Weights of a small multi-label image tagger.
Data: trained on close-ups of made-up surfaces with and without defects, 11.9 epochs.
Rows from block 2 of a small multi-label image tagger, named by matrix and row number. Rows with one number belong to one neuron. Each number is 128 + 32 x the weight over its row's rms, rounded and kept within 0 to 255. All counts start at 0. Numbers have three digits each.
After each neuron's rows are labels from the 100 images, of 14976, where the neuron reaches its highest value: "strongest on" is what is common among them; "patch colour" is the nearest of a few named colours to the mean colour under the peak. Only what is clearly more common there than usual is listed. The data: close-ups of made-up surfaces with and without defects. In brackets: how many of the 100, against the usual share in percent.
# fc1: MLP up (model.blocks.2.mlp.fc1.weight, 768x192), inputs 96-191
# fc2: MLP down (model.blocks.2.mlp.fc2.weight, 192x768, transposed), outputs 96-191

fc1.541:110126147095135055115096144129112206191152129108093125097142129125152103140042058076147142117087121103120112126181121107145122093104145147118101130092150137118148155090088135146049124150127033129055152099133136173114064104202125189149106103144112108109139102127118114188123184122130126174
fc2.541:130100165140120166135151138119163214198157131105135067124065122101199121111075080073138170135126153112094126139161177155192067085146151129088153118149168110123125139148144126093068116146131050084151129092132128135154046132148120102136088101135088033129135101111151122129144107086088109122
strongest on: bright spot (100 vs 11.1); leather (36 vs 11.2); circuit traces (32 vs 11)
patch colour: pink (42 vs 17.9)

fc1.585:103168116105139110133136124172086134134107152144136091128163117139194141141103085070152160142143069077145093144132142080153185099104135133148111092089115131134141088117057136135097158172152118167095104145149150171084093117249114120162120082154125111087125131106158106137153124104197134116
fc2.585:164098132129068104124148104146114110097100137150127113132168153181169134132165141187146143100125066136175124134110084160093132142095113108158126237074123122185120166089148146141108146120082160149145131156062104110165125131146178047158145120132114163179093134158136125113072140120125115105
strongest on: wood (100 vs 10.9); specks (31 vs 11.5)
patch colour: brown (100 vs 26.2)

fc1.750:110115135106127084087092118140093193167174121112115114087155119135177120144099032072122149086071122096122102127176095095124156105091157155150113150111136137129151146091090147149081141159121032137061151114123124173121068104201129168144113090143118112136116136158114137187093178150169121182
fc2.750:133099087143108154139130109101163214217148131116115050108085120099148117116085092093135138130129155135124125148149165140188086067160140161060153095138139111098138136169129141114083120141135056068135139108143139155168075184112128162124090099152094053118140074102145106141150134081113114114
strongest on: bright spot (97 vs 11.1); leather (43 vs 11.2)
patch colour: pink (63 vs 17.9)

fc1.69:137136132062074084112137158095159150139198105078106119088095157133163111157147085127130153125117151110135140127136105107126104126061158097169158154123158129117106126126164172124070148189086079109133158138074104166145109190151143151136163100065109130168104152082100116140153171126117145126
fc2.69:128181131135106136162127121142125096078115179116084107158114138107145142135098158158130086167155115103149150127059154137148097131147059123140158094117175130135111100149085127096171149074116156103129147129154103229085175151159127082061108118151152092117088090118127066115137085088105142075
strongest on: tiles (99 vs 11.4); bright spot (33 vs 11.1)
patch colour: white (99 vs 5.2)

fc1.458:146130129102102089097106100138127176154182104104121093109161113161164118152126042068093156083066129107134118143127099085127144096091145127183138150120159129116112149113104145175080145157096049125110155137124081178121072124182136163132122089129129122167083140140112126178104184138186097178
fc2.458:098115128129180131106077149120136199207146106109143109085021088086155132156073098147125163109111151146109099138185137167165122144148163179118141105136131128094179185114135107103085123138143072138112142078125158142182086130138090154147118086117096093096120105120104118147121136092081119139
strongest on: wood (52 vs 10.9); hole (50 vs 11); bright spot (49 vs 11.1)
patch colour: black (31 vs 0.1)

fc1.422:070127100137099132151106098134161144147095128125111141147146129128158145161115048110140142144107121061010165123170149141079050132142157099134164129124102123096111138124155140158116086125154119116117109117155162148091185187106124122129098129138095155080140115115128128129178121129095093109
fc2.422:145083174106190136096114115124059143136128155114132108108153132124070157102130149174110087159129118161107137135113137130095076134131113116114139195154142103151121139086128198149193138128136142144167153115121085140141144130068165084118054173203100083148114066124133133095071096156096119125
strongest on: leather (98 vs 11.2); hole (72 vs 11)
patch colour: brown (99 vs 26.2)

fc1.540:122138123071102096099123175184154134137130075119149127099080128139135112186078105126149201146121148123152085146169145112162136161114188112151123108136120096070165110136102157124116133169142111155112143127101183114135111061196115145153143101134145117095085169058129159150165166133149139117
fc2.540:140172173130168133115084071146094100080102133080089163148132120146087148149134165188106119130207160141099161111128127166114112203143110120122096152143132119127120172119108104106146160060132145161121124136155110099125082107133127133054131120151153146090119120142158124104131075125069195100
strongest on: wire mesh (97 vs 10.8); smear (29 vs 10.7); no defect (29 vs 11); defect: none (29 vs 11)
patch colour: pink (43 vs 17.9)

fc1.240:067116132113141136105103089146100152147119136105160100140147112118188099115148090061133118114115119018127108156165125057117182126108094146093059099088127088146131107111108119187115170139104118151091180126153085150121088072206100115148140057139156057074155135141123068121133135124167124151
fc2.240:192124121109133123183147098152148087104126143111111122148148110188152121084170151143143128127145069162175131140052078167070177082102110144167169209085102130177086120135112170168085128151072153106173138176111079078106162104107168069143111124140081184216154066132164141074153104148090171111
strongest on: wood (98 vs 10.9); specks (51 vs 11.5)
patch colour: brown (96 vs 26.2)

fc1.440:120139127155091105132110126089115224217160172144090076088127167132149136112138098116059163128083068119046171143186139127167157112124150127138174121162136146139081133124101127085100111108127075098090102133130134160109113161161106217138175102138074143102110136158133121135086156121183132174
fc2.440:083109144127114161137132076096163141151152107126111119197130081118162085094176101120122049147134150088127103097135145122078136089086097132083059084100134063130103125167161144187093185133064099125194163157128064114109112135126107115180154163088118154119186118133155068134151120106110110132
strongest on: crack (87 vs 11.4); brushed metal (29 vs 11.4)
patch colour: grey (79 vs 33.4)

fc1.53:106115117116099093122119148115162239243195069091151170085095126113159073125069060113127145108097144131116139146164092133132120152132142117162113156126103125155152122076146150159080125156137029099097136081096140125127090076150151255158150100116142122117098181103138174200136176152122100131
fc2.53:125123103116110163149104109093187156157158101101074125137110139078168066119125073079137119150108146102141144139125137148146109117126120145105082110058135100117120126165111121161074161141122096086144186149136107153112038151134159160123198159119145121102139110056186092147165149042103088157
strongest on: hole (100 vs 11); brushed metal (32 vs 11.4)
patch colour: brown (65 vs 26.2); black (30 vs 0.1)

fc1.433:151168129090105098093082107107189131137147095075094132111184096156113078165139111126121178119138134144118111207146100156087137050096136103129132125105148114059108183138206108176105123104153103133132136122135139124109105108174146175115090079143094158175128092085084131197102146088083109163
fc2.433:102169085187123200137143169112093145137146098173177083119114128141132147165172173160110100108130124117135110099138102107131180163106166109173119087170130130125157041129111098109176101126145142158119098134139140125104135162107078149164174174078141136113073154184094165143120128192215071154
strongest on: bright spot (92 vs 11.1); leather (52 vs 11.2)
patch colour: grey (61 vs 33.4)

fc1.365:101115135102105157161170144105168149137223067129171166115143155152160137198080083146159138134111100132115087110149122143079119113073163073166136148136138108089155096096212154160108084174127074138153119093100164110108110113130126144145101145104074162168094128118109160180137127127130069149
fc2.365:084168159124167136155076135149075142133141164104105182159117098135147169132059080103180135162130130095137193093121105142119136137165111121103104077049151178093141141098067119108066105123148088101107158113191150139056119172132107107112101152156138134112177161130105105136172115088077139147
strongest on: tiles (97 vs 11.4); bright spot (34 vs 11.1)
patch colour: white (82 vs 5.2)

fc1.636:144147146095071144147144141112196141142187121150109119126173198139135128166144131150127127140138074146084071187106182167109084083092144087112175138160138098064083136148195136104154123130117092159148086105112152120116167114146169147122090128127056157151087064120095097165097133101118143103
fc2.636:085143129206121168126170146117129145137166107204156115098106109139147138133148079176132138118112136112153090117170110123125184120127158114138121085178098139137178086116140096106164082144157115162158083094105164102115140137148059125136161122090102155098088142180099172169161091171174112121
strongest on: tiles (69 vs 11.4); specks (59 vs 11.5)
patch colour: pink (47 vs 17.9)

fc1.451:120134149158102133122129153105121176164161167152116143146152167118130150121103125133069180124093023124061169137126151162153119129179161078076153123165178168150123161128110126070111132114056099092119092104127133136138060129171106171119171118105062127087114142158147084146074113101168154184
fc2.451:128102123151117194123131072125154160164152135147106085159105078145148115075205118112126057123172184108148119114131146110084136095088092140103127105144133088151088127165120160192073157143105100090164132172145067140102102192073097119113128152131117112116165119155144067144143103150113093106
strongest on: crack (96 vs 11.4); brushed metal (32 vs 11.4)
patch colour: grey (86 vs 33.4)

fc1.332:133129115101121128134109113150163135134127080088137110136106129136123155172074129100150140158142168145147075149121151145122083108113143160166119111139089073049139070129111121189146095119160117148161198158179123085124129135135147134136049128201164113127113056077133134128163124125113128122
fc2.332:149176137150172175104062117096098107107105174113127120130136110122091136129173159136089108132203122165101153145146120109144111123126087133104133130136137106106071191143163092136141160082128169119106161146171091171114111178111119139053084091158129072126117079140106073115083064119106145152
strongest on: crack (87 vs 11.4)
patch colour: grey (70 vs 33.4)

fc1.412:179138136110090122110092124113147213226175133088114111146126130142147077136157049064083151074102118090118143189137096106110167095103124127155130162115144102121081119127126127184067148109070052092133164154137074128102108094169146243141124039153133120149138107128127153176144161154110093149
fc2.412:096166203138101069149168131122125152153141165140126172124144159140147134076102094140167130170145101090120212127107139088106128104162110085096152141096133175188139171085119205061105123118169087085080106053112152150089099096128146122119112133122127097169161145138137179095162088126093139107
strongest on: hole (100 vs 11); wood (40 vs 10.9); leather (31 vs 11.2)
patch colour: black (61 vs 0.1)

fc1.42:074066129129162128116049110140096158148205034115142098111120096170147131162129096133137124106119154107131075182169119136081149121084160104170121144116132119106171117044179119238129096139163080163128113103133144107106127119147099170160104105150151138086099089164069152203114142173112092149
fc2.42:088137170114125092121123143072100138139158158135110153116138140065150156116121122157176140163131133171134177079128102132155105101163124097074119090084132138090118185142140119092132125059134114090065174116149159160117128147103144097125137129085126104112135169099082081126122107060109082166
strongest on: bright spot (88 vs 11.1)
patch colour: white (50 vs 5.2); pink (44 vs 17.9)

fc1.25:108117145100136069094080126120093203176161123101089119090136124133160118146072054080125149092088126099122104122187096111147121107096165143145114154102141136118152148089102152137077126150118031130054155114117135170121057100197130184148100110144113115123129130140114123177118175140150121183
fc2.25:131094113152107167135145110108154210214150140109131051120090124100166115121086086085146124144130157119116129131152175153187079063152131151058140102151152087108128129163130127130091124156142045076142151103137130130149041161142123141141090117162078061119155082100146090133137107070094120122
strongest on: bright spot (100 vs 11.1); leather (39 vs 11.2)
patch colour: pink (61 vs 17.9)

fc1.241:153144140109124117113102125121143229213128148094155129145129132130129096135131061083115139104091116084106138196136124118108184100114103130113099157121146134120101116109103119175076152117074029122103154155137079133120129093179144200138105059158136086151118072137126122149093199147126133153
fc2.241:061151160164158128183168128134117170153163117162105151127109154112145154111076087136211120175154109137116159114182169106182068112164137092083102083092151158145155143080121150076109107160165081104105111064161182172142108145116118115063120142121105096111121115128141155154170120098087137094
strongest on: leather (60 vs 11.2); hole (50 vs 11); bright spot (50 vs 11.1)
patch colour: black (36 vs 0.1)

fc1.27:089093097155142093167146166125146143150117120164127126109092172137158114125075153146139096112085097142150126147137174093136123147108107176165138161142193130146137177085132094154102097107186124104132130061130154158155103146141128134230144126167109149087097097116153109140084185118122045088
fc2.27:161119203080100102064136072125117137143142131097145160118147154098102111107140106107116140099192195138127155131118104146080111129205100108072135150115105123140145130150150166114174152126112108108094129110107120089102133096117201145079106132147201065163138166118130169073114083154099201102
strongest on: woven cloth (100 vs 11.2); no defect (56 vs 11); defect: none (56 vs 11); smear (40 vs 10.7)
patch colour: purple (26 vs 1.9)

fc1.65:000096150149172129218087155124087154145176092145153153155127103140135147141084085140154157120106113126120119110181113159114146148115169094108078074105156148103181145056117108148092116124132085149070107138148197112116111116112074160124129144118109152062093113154088121232147126125115117165
fc2.65:096162194123149069149113172108111106101147167170092176100110184091153166124100137176167139161165129159129170094098143128144163158176140123141131108102110156100138173118114136067135084080157136116064122086152170175083139145151145087122181165132123135095102147117101099116150098074130115107
strongest on: bright spot (100 vs 11.1)
patch colour: pink (39 vs 17.9); white (37 vs 5.2)

fc1.600:170134089122087108099116107110144197205178118128149107079131172097130077143109076051101103102069100088161139161097125108114167093149114177117145198107096116156154155075076143131110139163108089049108149084144098136121063099178170209137149100156140100149104104139131136138102165155145182099
fc2.600:089157145132164123127134153167122175176177104116066163119088118125181116067073043083141133115099176125100179158121129102164116142177141140105081108081148182149196145100100101071105131106174054080098097089175163159178096119090145175109130122129109097138159142099135185182177146088105120147
strongest on: hole (100 vs 11)
patch colour: black (75 vs 0.1)

fc1.755:100167121177083147165118117126182128133100108132085131131134141146177129133136072136102117160124131132000153116158134133119045168118148086169157128151106112099090145124181112129135107116170129123113105141176154152143160192104137126122112139126063168102134148136137163142153133144143068131
fc2.755:159079144142143112126144138115039146143098147128126155139168089155053129083140143174143145148110107140108145143091100149098094124121101109146153228114122147194143174076119142176141123124150162165141136140121097127144113101075162106079070146164081153132111078144120102096096078112107087141
strongest on: leather (96 vs 11.2)
patch colour: brown (99 vs 26.2)

fc1.279:164139153107102121088084134120119194211160159089096142164095132140151063094142059073077140045112122069135155168129103093136167119121116162147117154118184119148088147124112119160048152104066067112125147148112071134109095096166139214137157064148113121134162109151131145180131163175106096158
fc2.279:132155190137099052150180148131125163156158162131165173134131178133160156086091117134162156137165105086130214136080115084100123123171136076114167155110123196170146128109110202048137122090135072077076084066098169127122116074131156121155114115128139079175136156134136191094148106106115151095
strongest on: hole (100 vs 11); wood (38 vs 10.9)
patch colour: black (36 vs 0.1)

fc1.295:147102086148059091169172111025194148148149124151147070086147132103104094100118139143124136127142101166157124142145145144168140069140154123130149113167156117133130111172121160147127096119140104102119151135093175154125079134121114172144143104110068110126116111110157135152128137132154107104
fc2.295:082140075127152202097085124121131178146172127107155085125113098109156104166113089100089077116093119074130126120164132082114177142120065175113154092120135083125144123110137092176117163165120129130158166107161099199128102192163084144119116121151120048137131114148054092169110121134119099101
strongest on: wire mesh (56 vs 10.8); tiles (44 vs 11.4); specks (36 vs 11.5)
patch colour: grey (63 vs 33.4)

fc1.319:130137147119149140125079134139093182185148176104112153176149111142143109100141068066026163082083084094065162175110099118145150151106127133124119147096185160143090143092077121119045158117071063143118122179160069107141101109132150188127122084165085105155144096150126117194115148139130127184
fc2.319:141181139131092084152192133157120133132143139138112150102110193149165125104107129172181134160160118132145169131056130042128078128157117103145149182110088166174130121107101214072145128123170101100091102087096158124139112093115191109095091149140144106156091108121156199098175104123109115038
strongest on: bright spot (99 vs 11.1); leather (72 vs 11.2)
patch colour: grey (94 vs 33.4)

fc1.231:137178124095048083132130104156229122127112126138109121146147173150116126169062124113139166164146138143127104158124191162127110095152155148135132072157093096039113113150137123140139082128156129103140131165152170127092139114138146133141078123184106140146120103082181134130160143099130137104
fc2.231:180170182155128162147099127118112063079109177142122139165157101147104142092202136131101141123179131155133195149103099119102171135130110090124108122115020142124060141167141085134105147076127170119115126190187101125077128162141133135073086076139143127141103116144157087099152113138093152142
strongest on: leather (59 vs 11.2); scratch (56 vs 11.1)
patch colour: brown (60 vs 26.2)

fc1.409:101118140121072162124160126113202145137165044154178146125143165165158141190102090143153146119115094123122081150147125143061119108102165066150135132153118127088154094112210152166130086169119089144161101080102170120111146115139113132158095120105083165142071145137110179151130138162130078106
fc2.409:083156163101186130130081158117050146122154190107127171130100110101159176138075075079168141154149132093160184102103066114137144124158122131122135089071161177118151136099076143099083102104148087100099151111184148166076100174152109101114076124155158069122152147118094124136159093081082154153
strongest on: tiles (89 vs 11.4); specks (29 vs 11.5)
patch colour: white (52 vs 5.2); pink (38 vs 17.9)

fc1.506:121105126107101104152123127102195139138162152139093101181209136154137119139159132114105164120129094133102131225134142143134119036125175102099115064130145157059062129159168127119117105136122104119134112164149166133099160095136112129147101066135029140152153079127128091138149134087123133156
fc2.506:112111135147131167081139133126144157152177125150200107111128114096164095088182080142080122049121141103135115134155097083096179138137125128119131116151055117185154110127189110138148142141120113144128121084091110099114115140141094116171162097122139091153118187160102183140100105180171088136
strongest on: scratch (47 vs 11.1); tiles (42 vs 11.4)
patch colour: pink (39 vs 17.9)

fc1.509:157146126108124120104091123102114225229136123092146126127126137132112095162106084075105142111086093105107139190136107118121176116124113109139112157113140131112119131078123132189088134128081045121108172135139096141126118134175151230134096057180132101140100077128115139149085181145121118143
fc2.509:075134178148107121181204124093125163148144140150149150137104158119144147079104118171209124197157111141096176106178152104162087125151140069082122089100132157152145127102137173054120122131140088107098111073112175136144104108106120097112114133080106083139131155141118166124162098125102129109
strongest on: hole (100 vs 11); leather (37 vs 11.2); wood (35 vs 10.9)
patch colour: black (84 vs 0.1)

fc1.76:115077118111073086099112140116164141141163102132117118094102188106208126146117119137136151081090107131164084149159130149090110129150134218151109151161111100127131144133149132128131108068144114154138150105108132115151137093166157130218126103142128166112092128135121126147072130151100126078
fc2.76:134179173056143140097097160125179113097117097114127142098133121105079136142091113113100133159186178151111134142176178169149202227160141100112071062179068094090139157139152127140129131137230145157080110117133150084086121085163124141070133125158127173085134175052130127151162132129111155147
strongest on: smear (55 vs 10.7); brushed metal (47 vs 11.4); no defect (35 vs 11); defect: none (35 vs 11)
patch colour: pink (56 vs 17.9)

fc1.275:157141114121051071099157127156173130126140092140137105096105149180137119149090112135137202115133139126145108142128131102119154144127187101167158126175115121092148113127117167145116105134143115118122108128098166140129100094160122141167142113131120149103078176087156156134153153136182121106
fc2.275:159195133118142160143094106154091110097121120078087147169120091152076140123158145148112105122188172096171170121083096156096165194106076109128117121105148137141130115137089107136125164090120114131144134149174094091105094137125130137045105121140158153117121139130149120097176088121056209078
strongest on: wire mesh (94 vs 10.8); scratch (38 vs 11.1)
patch colour: pink (39 vs 17.9)

fc1.545:155149122094060161124139088099193155145204159087091128129093197103137146118124124118144054190144096118107132108098206115120107069133088108093171153161135069129041114155157161146119117113103089084151149088133080145091107171135154147126102148148085106140160060113149065122139118098087122102
fc2.545:082109161160201072151110150139094117122181092177116130104110107155185161151118119193113205095098150155129093152134084145145134135112181121172078124153143165096175160053144110107156083081164123165132071118105170100158147071124103108119126107131123126104059089163079164168150097119138148136
strongest on: tiles (80 vs 11.4); hole (51 vs 11)
patch colour: white (33 vs 5.2); black (25 vs 0.1)

fc1.601:159142126111119111103095112114133212188158128101147115115152142126144102137111059064129121098083111083121139176128127110105190088114111154120122178108142119139119131090118130183068149132088037112087167105130086152106077086192158188134125082172136081170116074139122133155086179151143130155
fc2.601:073153153124136109181154136134149187179152116131128148125075123093156121119051094120203142164106114152126169144178152122157069102159144090091123094070154146119154166099123128066084124136151066076113133080161171163160114145092130123094082093121139047145122101093122142144184126069056142102
strongest on: hole (100 vs 11); wood (36 vs 10.9); leather (33 vs 11.2)
patch colour: black (75 vs 0.1)

fc1.718:096143029152143154118133099120116137137128130114215134138103128118143122212133126110110130154018115114091127141121151116244163140178163164130117142114134111162143137130106103091145107118081124095061160116128135122169124094123127128128154102094131115121089120118110137130099133092147139166
fc2.718:130127208139169154100101113147113137136148144085117131149150086134085112081161106135097136098232143117147154125142094117065136122156098137098113086121047152105133099135104101134141182130097110140149121141152103123111124130156096159065115109132201066139158139148110128149122095149114184116
strongest on: brushed metal (72 vs 11.4); no defect (33 vs 11); defect: none (33 vs 11); smear (29 vs 10.7)
patch colour: pink (42 vs 17.9)

fc1.134:073136170137083128121106168167132187201162161154120149167107166141168083129084045113121159061125126077158140161152176110135136174153124180139140091141170143131154099145093114082108122145061069135134094109078129129073131104193100192146164096161086096127150159142131176190157147159145105093
fc2.134:159165171113065099107165165142128180190175118094170104104109166153150102134104114091109161079160160125138141177052093106161110136161145149171168142162160147140156094143115155086175110078149051120118100082099128123160097103162168190151081079145146071171110175138136186165093128133172122110
strongest on: hole (99 vs 11); brushed metal (42 vs 11.4); stone (27 vs 11.1)
patch colour: grey (60 vs 33.4)

fc1.245:084143135183101130194115103115173138137107069147146091140134139132163132121157115137078131094079120145008156139196109143109072167113149078140123124147132139104096150113185085112146127106095130132091125151156127148167162180090112125142135111094081172120083161162094152133123147150172107152
fc2.245:169123132141156138143153161124062108129093156140141146153185080182096127074163137134131150128101065158105165144070057101118130078082112102162129184083130177159109159097132095152108143139113165142127143151131103151136104110130129107093109117128066149155103104157092103121113105100147084175
strongest on: leather (99 vs 11.2); smear (32 vs 10.7); no defect (27 vs 11); defect: none (27 vs 11)
patch colour: brown (100 vs 26.2)

fc1.204:134131116130071129127152162053184145149167064134135095060114150099116070131137114146138122101150119145151084138151154119176124079115154127148142101180139095105156089157165140164143114180167095128135122118097197177124104118104114188138156120087091092106108131102128173190145155180144072103
fc2.204:111097102089184124127087103121154180151162151071170111120130104088151103119101113105092084128122115125145132143145155128135148090144070210078152141122126088167140142117155127172123184090124120115110184088122082169108108135133125133134117113179130017161180060110088110134083092086077120111
strongest on: wire mesh (52 vs 10.8); tiles (48 vs 11.4); smear (28 vs 10.7)
patch colour: grey (64 vs 33.4)

fc1.300:148100123096103096114144108122113140130191148129142119129145101147160131127164080084113204069102148106144143132123089114147179131117229148165134104116119159142140113143113178119092093124087103090080101146102124115085091088115112141171181103116094133156135183130140131137145121120189135176
fc2.300:127182082147158179164088134166097114085153119087112128196129080200144139160177133117099122075092105083137160133111089088095124171088087084168105111067150147114111115110123080180081178133096116141170128179174097141127104161129088129092113100137133172135119151174101102153173140150120134127
strongest on: wire mesh (60 vs 10.8); stain (30 vs 10.8)
patch colour: pink (54 vs 17.9); white (38 vs 5.2)

fc1.763:136152105128136105121076125112151130140118095142064136110179153119111122144119144111125083147084084131063147122137103157075122111142131080124116131086124180099125184091176115115107109162146141130114117097129182153114169160108140143140130167081087203155156141159110142123117192155089119131
fc2.763:144128136189077170116163113100058130160108170175139079141195126142141111059164120154132117080142107117168141135078104133165187029128114165062101105139136123169136100179096113123149148102104110107133122150136128118100054113156117107126166148138103091116129115169136102134094087099192124147
strongest on: circuit traces (66 vs 11); no defect (43 vs 11); defect: none (43 vs 11); smear (35 vs 10.7)
patch colour: green (66 vs 13.2)

fc1.277:112201120141113131153104159135155132132143110150064124098065182167177135141101137158114071159097138171045133132136135114108156155071147144169139159138134107103101183073176105111106110124178123164115138074108113143130118166174148141149159152109083168144164088157102121133129149146109062151
fc2.277:140041168137124101106136127103066107127073131135171125131183121108043123121156138131138166058152114070228110144141089218132101089143132137091130127127189156164154097148135145125183100115100135116132114180133166098108154111027114075122092128146117118113089161127110152103095090118144166122
strongest on: tiles (46 vs 11.4); woven cloth (41 vs 11.2); no defect (27 vs 11); defect: none (27 vs 11)
patch colour: pink (39 vs 17.9)

fc1.280:130090108104087096100116119125165126129142096124135119100110177112212107155123121134141147088101125124159071150152141145094111132152118235162104148149095077121131138131147134145134120080162134140126150113116126110138136098151160115221130104146140171107096123113148117124090129142120122077
fc2.280:140164144060124100112100161123180119105128096116109137096110129109092137161066114129126142176170202151135119143161180159160189184154155118114079095167086080095135164145140138140117111118247132166075132120114156099106110113191151156087121122152161175068121130039145125138165137121080159130
strongest on: brushed metal (59 vs 11.4); smear (48 vs 10.7); no defect (43 vs 11); defect: none (43 vs 11)
patch colour: pink (52 vs 17.9)

fc1.666:091119082114151127182109158144164155165139118109138125165086153119172114139107127114102115100071050091083134145147145104138140146091145126119130126129203143127111144111139114140063160123128103102111163111157123173135102149148107144201167119112038151116122127101140106157131167118138049180
fc2.666:145130205152105173129145130117138129117143094129146084135131149129128099070148102128124093121209177150119145134163121073093079150127090093103071095157046108097128077129136119133136184104142131151151140137131103121100129158164126130085102107120191064135105145160149154097140156198121113112
strongest on: woven cloth (100 vs 11.2); no defect (30 vs 11); defect: none (30 vs 11); smear (27 vs 10.7)
patch colour: purple (27 vs 1.9)

fc1.297:161142135127065139131117079055192150147162131086152085145142150118116115140171139102102099117134121116102120165124149141117107094089100090120160156141153057101025136146178136187118153119067107071142209151135051147115113165126150146148111102141110110171112085096124061108122137108125112145
fc2.297:098124118206220134137113143138078126105144106159148114111114095147139163168119151159142180094114109096119102127163106155133133166132191120131114083157171192101179108082122101104135097112153128162121076107144172142133137129114039105128134123120089136079071135195058136187131129149172124161
strongest on: tiles (57 vs 11.4); hole (45 vs 11)
patch colour: white (56 vs 5.2); black (37 vs 0.1)